config = dict(
    image_size=24,
    norm='none_scaled_ws',
    hidden_act='relu',
    num_labels=17,
    init='xavier_uniform',
    optimizer='soap',
    beta2=0.99,
    max_steps=22600,
    batch_size=128,
    epochs=7.3,
    decay_fraction=0.2,
)
Rows from block 12, named by matrix and row number. Rows with one number belong to one channel. Each number is 128 + 24 x the weight over its row's rms, rounded and kept within 0 to 255. All counts start at 0. After the name is the row's rms in percent of the matrix's.
# convs0: first 3x3 conv (model.blocks.12.convs.0.weight, 128x128x3x3, standardized in use), inputs 26-38, a 3x3 kernel for each
# convs1: second 3x3 conv (model.blocks.12.convs.1.weight, 128x128x3x3, standardized in use, transposed), outputs 26-38, a 3x3 kernel for each
convs0.91 098 [131 137 152 178 146 140 136 114 119  73 130 120 130 115 140 126 121 116 121 127 141 103 146 150 144 136 117 130 130  99 116 158 134 113 141 149  76 150 179  86 108 127 120 111  97 124 106 159 109 140 120 124 101 144  98 117 103  95 131  79 135 115 135 118 146 127  97 143 150 123 122 115 192 142 107 171 145 114 158 206 198 127 169 152 119 116 127 138 130 131 114 119 122 127 123 135 126 130 132  75 101 109 115 125 163 130 127 118 103 153 117  86 133 160  76  90  81]
convs1.91 090 [124 127 122 114  92 119 110 125 147 117 134 166 124 133 143 143 199 200 111 142 145  80 125 123 136  97 114 117 123 148 109  94 137 112 164 185 100  99 110 114 124 169 139 104 164  86 159 142 155 112 129 123 140 113 128 142 131 105 133 105 146 163 101 107  96  97  86 102 124 176  98  76 143 135 108 131 128 120 103  78 108 109 126 153 183 177 156  96 122 109 151 164 162 114  97 160 136  92 121 127 131 111 129 119 134 136 123 163 145 132 132 123 108 104 135 137 130]
convs0.92 107 [153 145 116 124  97 165 144 151 169 171 114  99 122 124 151 106 132 148 120 115 125 127 130 150 119 114 102 121 120 166 122 144 153 128 111 122  84 102 128 139 109 132 154 143 109  79 115  96 104 148 125 139 134 128 172 123  99 131 132 131 140 142 171 117 129 135 181 141 100 159  96 125  90  93 144 135 143 166 111 140 136 105 151  85 128 129 150 124 124 173 138 110 123  96  81 106 136 128  94 144 120 120 109 134 140 115 125 133 143 132 129  87 115 140 142 167 113]
convs1.92 101 [151 107 137 149 144 125 119 146 106 163 134 127 110 156 112 142  89 139 147 163 137 135 148  78 131 131 160 157 116 105  92 120 138 103 107 111 123 144 169 100 136 121 155 131 117 134 121 196 162 115 119 108 135 153 159 138 129 105 113 117  93 134 128 108 101 120 134 107 158 143 138 159 178 170 130  46  57 124 163 171 137  31  87 186 219 153 102 117 103 126 131 161 145 134 110 133 121 108 115 150  90 123  93 145 115 117 126 150  81  86 210 148 143 116 117 109 129]
convs0.93 102 [108 129 151  97 155 124 168 119 115 152 120 130 149 172 115 132 146 127 109 141 143 148 135 107 116 104 112 101 135 154 111 101 131 111 120 117 151 133 103 167 107 136 133 137 129 118  85 128 196  89 104  95 151 159 115 145 119 137 112 155 120  99 126 101 141 110 101 101 123  85 114 132 116 103 119 189 155 137 172 173 119 135 117 118 140 130 125 100 137 120  93 129 113 121 149 105 110 108 122 130 131 123 117  96 108 131 110 117 139 150 132 182 153 105 113  50 110]
convs1.93 114 [104 147 151 106 127 181 125 118 146 146 148 118 150 101 163 176 111 138 126 130 120 127 142 120 123 114  96 133  96 128 145 147 128 152 141 120 141 131 132 115 113  69 135 124 125 115  89 134  84 133 115 110 145 163 126 150 121 158 172 165 171 168 173 168 152 135 109 129 122  80  57 140  97  86 109 139 188 153 120 110 144 193 157 120  57 141 140 192 105 169 113 125 134 139 192 141 128 139 171 129 116 114 139 148 132 153 126 133 146 120 118 138 104 119 130 115  91]
convs0.94 097 [148 115 135 131 137 149 106 125 138 135 149 156 128 143 144 119 175 101 113 124 143 143 152 153 110 107 123 110 157 109 117 117 128 101 131 120 109 141 125 109 156  88 145 114 125 140 125 131 136 176 127 142 126 126  99  93 130 111  88 115 142 108  78 128 103 124 140  71 133  76 113 112 118 105 119 141 134 134 149 144 174 147 115  85 168 149 147 158 126 130 131 133 150 155 100 148 132 134 126  88  98 148  77 129 136  91 142 116 150  88 162 124 108 149  95  96 139]
convs1.94 093 [136 115 145 115 140 161  98 138 208 114 139 135 144 127 153 164 148 130 168 135 101 109 174  84 154 158 154 108 116 109 130 130 160 157 141 138 125 137 110 155 165 139 166 151 102 130 112 163 157  88 127 165 136 129 145 101 102 163 121 112 160 153 118 132 125 124 125 130 136  90 113 132 127 140  56 136 150 138 162 139 137 130 144 131 174 143 138 114 115 145 131 140  82 123 131  57  85 101  81 163 154 152 149 165 162 181 135 151 128 122 144 130 130 144 132 144 128]
convs0.95 102 [110  62 137 127 138 138 134 128 165 127 134 148 186 133 111 139 140  99 125 124 129 162 111 133 116 151 133 131 111 117 127 122 142 109 159 120 121 131 122 106 135 134 152 141 142 165 119 126 123 132 113 123 105 142  99 109 142 129 123 127 145 110 135 160  89 102 128 151 114 128 104 128 109 134 130 142 126 118 126 121  97 146  97 151 164 160  91 127 106 117 128 133 130 127 113 113 134 106 136 106 137 113 161 137  91 149 126 142 125 111 141 178  72 105 137 132 139]
convs1.95 108 [122 130 135 118 150 109 118 131 115 128 114 103 105 123 111 143 107 137 116 113 116 132 160 129  91 159 154 148 117 127 165 131 129 133 186 103 121  95 132 138 134 111 125 128 143 128 122 117  95 134 152 102 146 124  96  98 122 112 113 155 158 155 156  98 173  64 168  67 187 129 138 126 130 108 111 100 123 169 179 157 115 175 144 123  97  95 160 136 131 145 122 146 105 130 142 104  89 130 127 102 124 133 151 111  73 124 136 110 155 148 128  88 170 121  72 120 190]
convs0.96 096 [123 140 133 144  82 124  83 131 123  80 128 143 130 161 142 108  84 134 107 135 105 110 108 148 137 172 151 135 111 127 114 123 118 157 122 150 129 153 104 118 108 121 129 132 145 133 111 127 108 133 115 187 125 149 141 160 141 151 131 134 142 123 146 116 145  82 188 165  76 172 137 144  77 110 121 124 134 158 137 102  76 121 122 128 142 151  95 129 119 128 120 123 149 147 103 149 144 163 132 133 124 136 138 117 152 140 141 166 108 154 112 122  89 154 158 147 112]
convs1.96 108 [136 120 160 112 125 156  85 124 154 114 151 156  88 106 114 139 120 167 171 149 138 135 188  98 118 105 122 141 167 129 150 145 162 128 135 153  91 155  91 177 155 142 132  65 158 105 130 116 141 162 171 131 126 146 132  90 164 127 116 130 104 135 119 136  68 152 170  78 125 152 132 146 123 156 139 114 115 110 161 142 131  77 100 112 136 122 128 141 124 106 111 119 112 126 131 127 131 130 122 139 141 119 124 140 111 117 154 105 101 135 181 104  53 139 129  93 142]
convs0.97 089 [138 106 101 153 163  96  92  96 113 142 157 172 138 124 115 100 122  92 141 114 149 123 160 125 112 110 119 172 149 153 124 145 123 111 117 108  81 177  95 146 115 145 123 109 129 181  94 177 191 112 133  79 134 117 134 138 124 143 147 118  99 124 115 183 113  83 154 115 134  77 106 157 116 123 149 145 119 103 139 152 122 103  77 133 131 140  95 130 119 112 158 142 137 119 144 118 105 139 118 145 155 123 113 162 149 151 142 122 144 199 132 130  99 137  97 132 131]
convs1.97 111 [114 135 149 109 152 110 130 139 118 125 129 144 104 139 141  77 130  76 147 118 156 124 174 128 128 177 113 136 115 142 124 114 131  95 145 108 129 103 138 136 117 136 133 115 123 142 109 133  95 180 126  96 148 165 148 139  96  93 140 104 118 111 156  98 145 132 179 113 153 133 101 130 101 142 156  49 116 142 203 144  88 165 108  91 138 121 138  92 155 122 125 120 140 139 145 106 129 143 153 101 146 164 101 106 134 142 170  90 155 172 139 149 100 148  97  84 159]
convs0.98 094 [151 118 109 122  99 157 146 112 122 112 154 146  98 153 122 121  81 139 141 135 122 109 131 141 127 139 132 138 161 128 153 142 127 143 100 100 124 107 163 104 119 128 119 153  97 141 126 165 121 114 132  42 104  72 124 138 142  90 149 108 140 161 128  72 136 110  96 115 144  70 117 114 189 169 150 140 118 107  83 118 156 118 103 102 154 113 125 135 113 157 133 115 128 130 123 128 137 161 134 102 114 120 136 108  76 121 115 129 117 100  92  96 161 110 146 134 127]
convs1.98 093 [132 139 116 157 103 138 134  96 104 113 131 112 139 108 134 133 148 100 126 134 147  93 139 124 154  98 136  96  54 143 104 125 135 142 130 115  89 101 115 138 121 112 149 154 150 144  91 116  89 132 135  94 136 102 128  87 160 126 140 127 129 109 128 112 125 117 129 146 134 172 103 132 106 139 150 101 138 155 133 120 105 134 105  93 149 154 138 128 126 124  93 102 146  70 153 142 119  90 201 121 144  95 122 153 138 145 115  92 121 125 129 129 118 157 137 133 118]
convs0.99 089 [112 136  95 149 144 142 148 121 148 136 102 113 108  87 111 108  72 105 125 128 114 128 128 149 155 129 162  75 132 154  97  98 116 114  99 111 108 148  94 143 123 108 102 140 108 138 142 110 139 130 140 147 106 184  93 107 135 111 139 164 133 115 120  94  86 179 112 109 168 148 118 158  94 156 103 127 131 107 147 123 111 111 110 154  95 181 161 109 118 162 130 161 170 118 133 139 140 118 135 105  83 104  76 110 107 127 108  59 174 116 155 114 127 134  98 141 155]
convs1.99 099 [150 121 124 154 122 130 148 114 139 138 112 141 148 145 154 115 169 123 116 121 131 145 120  99 118 155 168 105 124 151 138 139 100 127 138 126 131 103 159 140 157 150 133  94 189 137 117  99 111 157 115 115 146 119 119  93 129 115 107 140 110 142 140  98 161 107 125 168 121 165 125 143 122 105 132 120 151 129 126  94 129 166 131 122 116 133 114  99 116 133 127 151 153 116 141 105 102  96 129 152 156 152 184 134 170 162 113 158 123  86 115 125 121 154 102  98 116]
convs0.100 080 [157 120 135 177 121 154 155 113  85 113 187 137 158 141 152 135 144 135 101 142 117 128 168 116 125 144 183 107 113 127 129 143 135  96 120 128 152 111 121 148 134 108 115 126 119  89  54 119 108  63 111 113  70 123 115 133 100 100 114 114 139 146 155 101 137 109 137 158  80 103 134 116 128 119 113  93 127 108 149 128 110 124 134 163  92 157 185 120 139 154 132 104 153  80 142 128 106 127 144 122 110 150 105 134  95 132 122  98 131  81 159 139 115 135  90 105 145]
convs1.100 089 [ 72 134 114 105 153 116 167 121 116 130 129 108 119 120 150  86 118 151 125 124 156 149 136 142 141 134 113 143 147 128 142 139 100 109  82 127 115 133 111  94 123 139 129 101 136 120 120 168 137 133 147 117 154 132  56 134 138 129 125 150 152 102 137 125 160 170 124 129 133 151 119 129 136 121 139 125 151 131 131 122 125 158 144 119 120 130 119 152 156 139  78 110 108  93  83  71 105 109  57 107 120 125 180 123 119 172 135 165 114 169 137 148 120 163 137  96 135]
convs0.101 108 [127 116 157  98 147 137 122 137 159 147 113 169 126 122 133 155 119 120 108 147 112 115 144 168 123 132 102 114 171  95 125 120 131 154 118 128 106 130 102 156  67 128 115 153 153 104 143 149 104 146 130 121 118 121 116 150 127 143 128 147 123 131 119 156  90 130 130 116 107  90 126 129  80 110 138 185 151 123 119 122 128  81 155 122 131  98 149 167  83 128  92 142 148 133 127  62 146 136 139 179 155 132 144 121 127 156 103 139 118 123 127 154 129 149 123  57 127]
convs1.101 102 [136 136 148 110 102 163 139 122 112 150 133 110 123 124  99 117 148 101 143 112 121 101  88 163 113 115 138 123 165 115 139  83 142 117 126 130 122 129 140 169 118 129 109  96 116 136 108 172  57 102 115 125 127 110 127 112 141 128 152 109 137 157 148 121 131 125 166 189 115 136  71 144 121  84 158 134 149 126 110 123 130 128 139 108 137 145 132 105 153 156 141 130 149 147 131 109 109 116 135 113 139 156 140 132  75 137 107 103 118 145 125 104 113  98 151 125 134]
convs0.102 110 [129 171 117 166  97 148 116 161 117 174 153 128 101 122 122 153 126  83 144 104 118 114 148 131 175 112 116 121 139 119 135 106 136 135 121 132 103 123 153 128 121 138 149 115 114  89 115 115 126 134 122 116 150 134 122 101 103 111 125 139 144 128 128 142 122 122 118 107 139 110 169 105 142 100  61 171 151 163 102  93 117 178 175 141  89 122 122 134 125 104 167 116 137 118 152 126 135 110 127 155 142 108 127 109 117 136 102 113 116 159 130 146 138 133 168  65 129]
convs1.102 123 [144  81 190 159 136 106 146 181 128 152  99 130 144 136 116 142 114 140 162 122 121 137 106  95 108  99 145 153 112 134 121 115 140 146 140  86 135 145 132 118 102 134 122 135 147 145 101 149 137 127  77 120 111 169 136  90 112 118 136 147 127 134 129 122 137 134  96 131 127 164 128 154 120  86  96 124 132 126 143 165 159 165 135 181 118  86 115 122 183 161 134 150 121 137 155 115 122 106 131 125  91 137 152 150 128 120 141 127 106 173  50 131 104 124 140 137 130]
convs0.103 088 [143 139 137 134 141 151 151 110 154 139 128 148 153 145 170 144 138 172 150 134  97 137 119 102 117 128 170 174 122 114 158 138 100 135 143 101  66 179 105 109 119 148 140 140 161 235 122 148 127 104 143 137 116 151 116 153 146  91 138 120 134 152 139 117 138 107 117 143 125 128 103 105 105 129 107 125  84  94 138  98 125 135  98  97 163 112 105  88 153 104 160 152 147 184 161 159 134 168 137 128 175 148 133 143 154 106 108 139  67 146 132 104 135 175 133 147 118]
convs1.103 102 [112 133 161 125 102 149 118 110 162 122 130 118  83  99 104  61  97  95 134 111 130 137 151 110 152 133 118 123 113  99 120  92 105  68  66 107 120 128 133 101  80 143 126  75 129 146 151 147  98 162 114 123  91 113 119 119 149 122 118 121 147 112 132 146 134 145 155 112 149 152 172 121 118 121 123  89 118 138 160 166  81  97 127 118 112 123 135 107 101 108  89 110 131 100  90  93 105  90  67 132 153 114  84  84 114  84  81  76 152 119 124 115 121 131 105  90 162]
convs0.104 092 [123 152 175 130 137 163  99 102 153 119  94 129 115  92 154  98 117 159 102 194 104 139 184 119 152 152 130 126 154 157  78 120 155 104 129 155 151 109 102 146 117 149 132 102 127  92 140 150 104 131 185  84 146 158 123 103 141 119 110  99 129 123  86 126  92 126 120 114 118 118 136 126 115 112 101 118 112 146 111 150 150 125 158 109 145 141 162 130 154 157 152 151  90 162 156 101 138 133 118 150 140 124 181 128 132 140  87 118 137 115 102 127 147 137 125 122 164]
convs1.104 097 [148 115 148 141 107 173 162 134 171 122  85  77  88 109 124 109 116 119 101 102 132  78 140 126 111 161  86 121 156 142 126 177 108 151 190  97 127 119 110 110 131 157 132 141 142 156 143 117 134 150 112 131 123 114 150 129 140 131 117 166 145 188 141 138 145 105 146 144 122 139 110 111 119  97 117 120 127 134 140 120 115 132 140 131  96 106 114 117 112 109 143 131 169 155 115 151 164 125 177  90 143 132  95 125 146 119  92 148 116 134 142 137 122 140 132 105 129]
convs0.105 104 [177 146 155 119 138  99 114  94 134 123 139  92 141 147 125  72  90 131 106 138 121 126  95 115 142 128 146 158 136 118 139 136 160 144 133 113 140 126 119 128 102 123 117 111 142 137 120 128  90  94 149  71 121 137 152 131  86 127 114 125 125 133 117 113  91  91  79 129  95 110 113 150 134 131 122  96 102 142  98 123  93 117 136 131 153 145 115 108 125 167 148 122 115 171 150 119 113 129 146 155 138 100  84 154 130 118 127 146 103 129 115 152 142 117 146 113 148]
convs1.105 108 [139 128 141 124  96 167 175 103 162 162 194 137 124  82 126 144  95 134 156 149 132 153 154 138 112 121 137 125 119 124 147 130 109 138 135 112 147 117 128 128 131 135 155 110 103 215 106 124 130 125  91 104 143  52 121 116 120 157 138 102 125 161 117  75 176 150  95 169 128 175 160  68 116 141 154 135 103 129 140 109 125 153 171 126 145  99 139  98 119 106 125 116 129 122 103 132 118 130 142 124 134 148 142  91 137 128 110 106 152 194 125 104 129 114 119 117  97]
convs0.106 105 [147 181 127 108  89 112 123 145 148 122  97 120 106 161 133 154 108 155 148 127 141 131 131 117  90 136 146 173  99 122  97 120 121  85 153 117 115 105 134 153 130 143 157 148 123  92 173 155 153 104 106 156 151 141  81 117 111 118  98 150 129 118 130  89 102 124 134 159 173 118  98 130 131 126 114  98 159 137 183 173 167  93 148  91 115 144 133 127 181 130 117 136 127 169 136 118 153 124  87 111 112 129 129 142 120  83 143 109 139 105 104  76 136  97 200 112 103]
convs1.106 088 [131 150 128 103 179 110  85 180 142 141 172 188 152 113 133 131 129 141 136 113 185 149 116 112  96 150 130 157 228 127 170 209 114 137 113 117 133 156 110 119 114 124 133 139 124  92 129  98 133 174 130 139 136 165 111 115 166 113 180 165 137 126 131  91 133 142 143  99 129 153 139 118 132 134 159 126 128 102 156 165 107 152 143 146 165 106 116 128 124 164 196 171 148  98 153 171 132 162 130 151 157 170  71 138 174 110 135 152 102 168 110 107 154 121 137 117 148]
convs0.107 110 [ 96 111 137 110 109 121 133 147 157 128 146  94 140 142 160 148 118 142 143 146 103 120 114 119 167 134 137  86 111 128 154 134 105  97 123 143 138 126 117 133 120 145 131 133 146 151  96 160 111 117 116  80 134 117 154 133 152 154 116 130 103 101 156 134 128 129  69 148 106 105 106 131 160 121 119 110 116 117  82 123 142  89 146 121 151 164 122  90 101 161 140 153  89 115 129 161 140 106 148 121 141 119 130 142 154 110 110 129 156 161  78 140 140 126 101 139 143]
convs1.107 111 [146 139 121 137 145  97 116 166 134 138 101 147  89 143 159 144 111 125 155 125 120 103 147  91 144 142  75 145  79 139 148 110 132  99 180 148 128 120 119 152  92 162 128 119 148 228 107 135 134 134 100 116 129 130 123  78 168 125 113 127 112 177 129 121 112 136 176 126 136 159 148  94  97 122 108 132 157 131 164 136 116 138 127  90 118 145 152 115 109 142 120 151 127 145 125 128 133 151 113 115 124 124 173 101 139 117 119 129 159 171 131 113 110 174 160 158 117]
convs0.108 095 [141 130 142 109 150 165 136 150 130  73 103 165 118 161 153 113 141 150 106 134 142 138 112 133 162 139 142 126 135 145  96 134 114 114  93 135 121 119 125  96 135 130 151 159 119 127 108 121  87  88 139 141 108 147 136 149 137 125 122 120 127 172 103 134 148 112 139 124 101 100 125 123 102 108  90 126 113 110 171 134 163 110 174 147 135 111 131 138 161  82 127 118  81 115 112 123  95 112 122 121  91 125  93 113  98  99 101 130 109 110 110 101 116 125  97 135 113]
convs1.108 097 [ 93 127 194 167 138 107 127 166 135 141 172 152 145 127 105 126  94 148 103 172 109 130 178 108 118 187  94 136 127 149 144 126 121 129  61 119 119 127 153 123 135  89 130 114 118 121 147  96 148 142 111 134 119 113 137 156 127 133 134  85  77 120 125 138 144  80 134 141 101 149 107 171 126 157 153 106 124 122 173 130 139 151 131 108 135 135 143 111 162 153 151 107 168 114 131 108  85 114 123 122 144 177 121 124 149 147 131 133 152 119 141 132 125 102 152 118 113]
convs0.109 105 [124 114 129 140 101 150 159  95 127 100 184 122 101 135 103 135 145 134 118 119 150 104 117 121 145 134 106 110 139 133 107 107 140  84 112 122 183  88 149 102 104 115 165 120 114 151 136 122  75 147 116 164 130  72 138 148 123  95 153 136 115 165 139  58 103 134 141 100 125 183 113 104 124 113 130 150 158 157 170 131 112 127 148 128 110 127 156 178 129 124 106 127 135  96 110 123 105 142 125 106 105 130 105 116 125  94 113  88 125 116 144 103 111 114 174  94 155]
convs1.109 112 [117 121 135 145 144 115 113 142 109 137 148 149 112 134 133 116 146 122 106 136 146 111 116 126 139 136 154 117 171 161  94 141 131  68  94 127 126 144 114 135 165  88 102 123 125  68 157 109 142 110 129 121 139 114 140 146 140 133 171 148 158 126 126 109 105 109 139 148 148 162  75 126  81 104 153 139 123 104 159 161 152  97 156 126 159 131 100  94 127 128 109 175 180 124 165 169  99 179 138 156 147 112 139 141 104 129  89 146  91 164 116 142 102 129 119 152 131]
convs0.110 104 [ 84  98 122  70 156 126 159 129 103 141 132 111 118 136 157  97 151 124 171 125 132 112 120 130 136 147 137 130 131 143 126 105 139 111 151 127 105 142 170  92 140 122 120 118 118  73  81 146 102  93 146 105  85 140 150 109  96 150 124 111 139 129 132 124 101 128 133 109 143 136 102 140  88  80  82  88  86 142 122 141 136 152 128 107 103  88 108 117 114 151 131 130 141 130 155 112 154 117 138 129 134 146 122 157 126 142 136 108 111 108 144 133 128 178 153 120 147]
convs1.110 107 [105 117 143 130 122 110 127 135 136 120 131 138 120  91  99 120  99 154 104 137 158 165 134 151 101 104 127  93 125 116 126 140 140 143 132 125 129 109 154 119 130 108 170 169 128 117 149 129 128 100 120 126 157 131 115 124 127 125 114 124 112 111 140 154 189 123 132  81 135 149 105 136 179 140 136  87 121 128 119 124 134 104 103 120 159 102 150 113 117 121 133 105 126 131 127 107 105  89 137 133  74 131 130 104 116 119 118 152 111 147 149 132 106 123 132 142 211]
convs0.111 096 [137 130 115 121 105 139 131 130 103 178 136 186 138 142 129 125 129 141 146 117 139 135 103 105 101 141 155 154 130 195 137 161 118 171  96 127 141 135 144  85 134  72 126 125 101  83 147 124 164  85 127 128 118 156 117 139 120 131 112 153 133 107 164 182 126 122 183  72 120 163  75 123 106 140 163 132 167 148 172 148 108 100 117  54 126 131 146 132 143 147 135 131 126 156 146 118 137 137 155 140 101 103 156 149 131 134 161 117 118 142 130 128 153 138 148 130 153]
convs1.111 097 [136 136 138 156  94 128 138  92 145  78 151  97 141 127 116  98 151  82  43 153 159 173 145  92 167 140 127 143 142 100 120 193 108 132 132 116  64 145  93 104 102 166 158 121 149 114 175 126 126 144 138 115 142 140 112 132 131 120 120 111 122 134  79 160  83 123 132  85 151 159  95 126 107 169 118  70 114 132 172 148 150  68 129 118 130 124 122 144 146 134 163 115 123 120 109 122 145  85 118 131 105 142 127 125 108 122 142 144  93 133 126  97 109 174 110 111 171]
convs0.112 099 [172 152 135 103 138 136  94 146 147 124 112 111 160 113 104 146 142 159 137 150 105 171 101 128 120 134 123 110 149 137 171 132 114 149  81 108 143  97 136 134 127 159 100 130 148 141 135  81 139 134 104 157 125  82 132 142  98 124 123 135 134 107 139 100 134 135 103 156  80 115 124 114 155 153  95 110 104 131 177 152 136 143  79 164 174 127 128 122 142 151 149 133 113  88 126 135 120  88 145 122 103 124 126 106 144 114 118 144 126 154 156 138  89 118 151 115  96]
convs1.112 086 [188 116 164 144 149  87 151 127 115 131 146 134 134 172  88 135 163  76 167 130  86 171 106  70 116 109 114  85 142 148 124 135 131 112 128 106 146 106 123 105 129 155 142 184 126 144 137 151 117 137 155 114 130 145 164  80 110 136  94 104 138 108 113 121 133 108 121 108 133 151 190  78 131 134 139 132 144 184 135  78 113 142 121 175 113 110 129 156 102 113 150 148 137 124 118 117 141 128 112 126 129 111 141 152  98 127 152 131 134 146 177 136  87 130 168  91 135]
convs0.113 110 [116 139 127 126  77 125 143 163  99 135 135 125 118 139 103 146 105 120 120 130 109 155 112  77 127  91 165  90 149 150 126 142 129 143 131 116  99 137 100 147 122 132 133 134 152 115 114 163 173 104 120 119 130 115 160 111 126 143 128 136 150 144 112 139 108 141 130 124 120  99 169  91 112 129 159 129 115 124 151 158 149 120 148 138 147 101 115 143 138 174 143 123 135 121  91 127 138  99 143 113  89 120 135 114 129 119 123 117 106  91 118  92 150 121 128 135 129]
convs1.113 081 [146 157 154 138 104 128 114 138 125 116 160 157 116 128 154 143 116 142 152  96 122 159 105 123 149 102 153 123 114 138  84 153 180 106 123 121 120 154 111 135 158  94 166 121 118 132 123 141 127 139 147 136 137 147 111  80  91 131 118  82 127  76 135  69 122 142 126 119  92 133  98 120 147 119 123 138 149 127  92 115  77  75 144 123 134  82 118  93 136 131 121 132 144 134 144 125 151 162 172 157 105 188 120 143 135 139 137 128 114 117  98 147 137 167 164 159 137]
convs0.114 102 [132 131 155 117 145 125 156 145 119 157 103 116 120 123 139 164 146 114 117 106  59 117 106 181  89 159 119 121 207 141 115 128 176 105  95 128 105  68 158  79 118 136 164 187 112 105 126 105 123 110  97  88 116 123 136 101 117 140 109 154 160 137 154 141 169 134 116 108 103 113 123 102 108  72 145 160 160  90 162 140 160 174 143 161 111 119 187 135 151  98 159  99 104 129 121 133 119 148 128 153 147  76 146 113 120 129 161 153 182  98 128  80 165 134 118 118 116]
convs1.114 090 [134 139  96 150 122 125 167 139 126 142 179 145 130 128 101 101  71 106 159  99 132 141  99 136  77 102 139  92 138 154 149 150 135 165 144 115 226 127 194 204  98 127 105  62 112 153 194 140 175 120 133 161 145 116 166 147 110 151 129 109 150 134 129 163 100 109 124 165  84 142 132  66 135 121 141 140 128 146  99 139 122 102 176 137 121 100 137 120 175 143 125 132 103 102 126 110 134 172 119 200 137 139 149 114 106  95 126 116 128 161 150 144 143 146 178 152 136]
convs0.115 106 [ 95 132 130 157 104 159 120 139 101 109 190  90 151 164 135 135  90 154 166 146 130 131 126 145 130 125 133 138 124  94 120 123 167 128 111 140 105 117 158 157 144 115 104 139 115 144 119 146  79 155 122 185 121 102 127 104 124 128 137 107 150 140 124 116 108 170 143 135 128 129 116 100 119 175 175 137 108 124 157 150 132 130 127 113 174  98 111 165 152 124 145 108 114 122 118  86 112 114 117 111 117 109 135 127 113 109 114 115  91 100 138 165 159 142 179 117 133]
convs1.115 082 [166 132 153  89 123 173 129 106 145 183 126 112 124 120 146 142 128 120 112 117 109 126 157 110  76  78 137 130 118 205 150 153 130 146 134 103 164 149 136 114 144 122 107 158 183 108 189 109 132 106 119 108 153  99 134  56 113 122 110  79 111  97 144 105 121 129 127 102 118 155 102 138 138 133 134 110  88 110 123 146 133 144 136 112 124 144 150 151 121 117 149 166 179 157 159 149 152 106 169 109 174 116 164  86 137 156 141 127 133 151 119 148 120 136  77 105 105]
convs0.116 087 [117 142 142 140 137 185 123 125 124 142 122 116 121 118 118 129 124 129 132 128 134 112 121  96 133 136 138 136  92  78 132 101 130 134  80 142 162 130 138 150 160 128 173 138  90 109  93 152 123 105 163 115 133 151 117 126 153 123 123 139 104 137 127 142 118 110 121 118  96 122 124 116 142 139 100 137 119 158 206 158 116 100 108 126  73 136 109 119 143 146 107 138 149 105 124 124  88 116 156 123 113 116 152 126 150 154 122 139 107 117 154 111 108 157  98 106 110]
convs1.116 091 [139 122 191 135 176 160 148 165 147 130 149 123 138 112 144 149 104 140 129 131 103 142  99  76 143 104  86 166 134 112 154  79  81 137 108 120 111 143 124 111 138 165 145  78 124 121 124 131 126 146 116  97 148 117 133  85 128 116  83 120 134 101 124 150 146 120 171 122 133 125 123 135 143 137 122  99 127 117 128 134 113 127 114  94 128 133 177 134 159 157 122  90  95 141  74  69  79  84 122 146 162  73 125 130  59 156 135 112 180 125 106 131 109 130 138 108 138]
convs0.117 116 [106 161 105 141 124 134 162 106 155 125 113 127 106 125 116 122 136 145 159 140 166 134 121 113 127 112 117 139 123 126 163 148 126 127 113 144 115 175 141 128  96  92 101  87 133 104 111  98 110 115 164 145 113 142 145 142 141 116 124 142 108 143 109 112 125 130 135  95 123 163 114 126  68 113 107 145 172 187 117 134 143 140 119  85 124 111 133 117 127 103  88 142 138 128 146 120 181 147 132 144 138 119 129 128 150 130 131 125 123 128 161 137 147 149 142 131 129]
convs1.117 099 [153 140 127 114 124 159 132 107 111 109 142 151 174 141  95 135 119 117  57 120 168 161 121 119 162  95 141 114 115 119 118 112  95 128 141 116  95  79 109 113 149 158 131 149 205  65 137 103 143 143 193 152 127 160 107 102 108 146 140 113 139 136 140 151 118 140 169 133 101 103 104 121 117 138 139 134 118 108 111 116 137 153 128 129 148 113 109  92 129 138 126 139 119 118 153 149 145 117 123 114 137  93 132 147 118 127 133 114  93 124 173 126 100 141 109 132 167]
convs0.118 112 [124 163 124 104 123 116 116 134 141 165 149 122 132 106 133  98 114 199 126 124 141 127 131 131 128 139  94 145 114  76 115 122 163 126 107 147 142 139  78 145 148 131 111 140 145 137 118  97  95 129 146  75 160 160 149 175 106 155 122 153 142 123 111  67 131 125 125 116 105  92 145 150 149 116 112 132 159 149  71  69 115 138 140  95 142 112 164 121  67 133 149 182 127 116 111 145 116 155 204 126 135 111 114 106 130 137 124 160 122 140 135 150 112 137 116 137 161]
convs1.118 124 [121 132 140 118 133 122 147 122 150 133 133 142 175 114 129 108 117 125 166 102 126  90 125 134 149 135 103 150 112 139 151 107 135 131  93 158 150 157 123 127 120 140 119  70  97 212 137 122 104 143 143 124 135 132 160 108 103 139 121 143 139 148 106  50 102 108 125 169 123 152 168 108 158 129 128 109  92 123 151 159 123 149 165 127  93 179 121 141  97 130 117 143 109 134 106 120 127  97 130 138 174  99 139 113 121 130 115 119 168 213 197 119  92 119  96 120  54]
convs0.119 088 [126 129 128 100 142  83 143 147 122 133 112 142 142 152 129 137 164 125 127 123 122 106 132 162 112 121 139 106 108 135 127 153 159 134 185 131  87 134 134 140  95 140 158 138 153  70 100 179 154  71 141 127 137 149 106  89 113 137 148 117 134 119 157  89 122 145 145 125 137 102 121 151 101 146 119 146 167 133 101 121 109 145 134 119 177 130 171 141 137 129 119 124 143 135 124 130 155 146 146 133  96 135 137 166 149 127 121 140 180 192 153 122 130 168 134 165 144]
convs1.119 108 [126 125 141  86 104 112 105  97 102  97 120 127  97  98  71 135  90  85 136 108 122  79 106 127 132 124 151 137 132 133 128 112 104 109  81 123  84 131 128 149 145 128 155 190 125 132 113 165 139 136 118 131 115 106 131 134 124 107  91  89 114 124 103 110 105 144 167 103 100 110 134 136 116 105 174 141 115  89 143 144 140  84 145 142 101 124 144 169 110 152 122 115 137 114  95 114 127  99  98 123 143 110 124 103 129 111 125 112 124 133 147 148 130 138 194 127 116]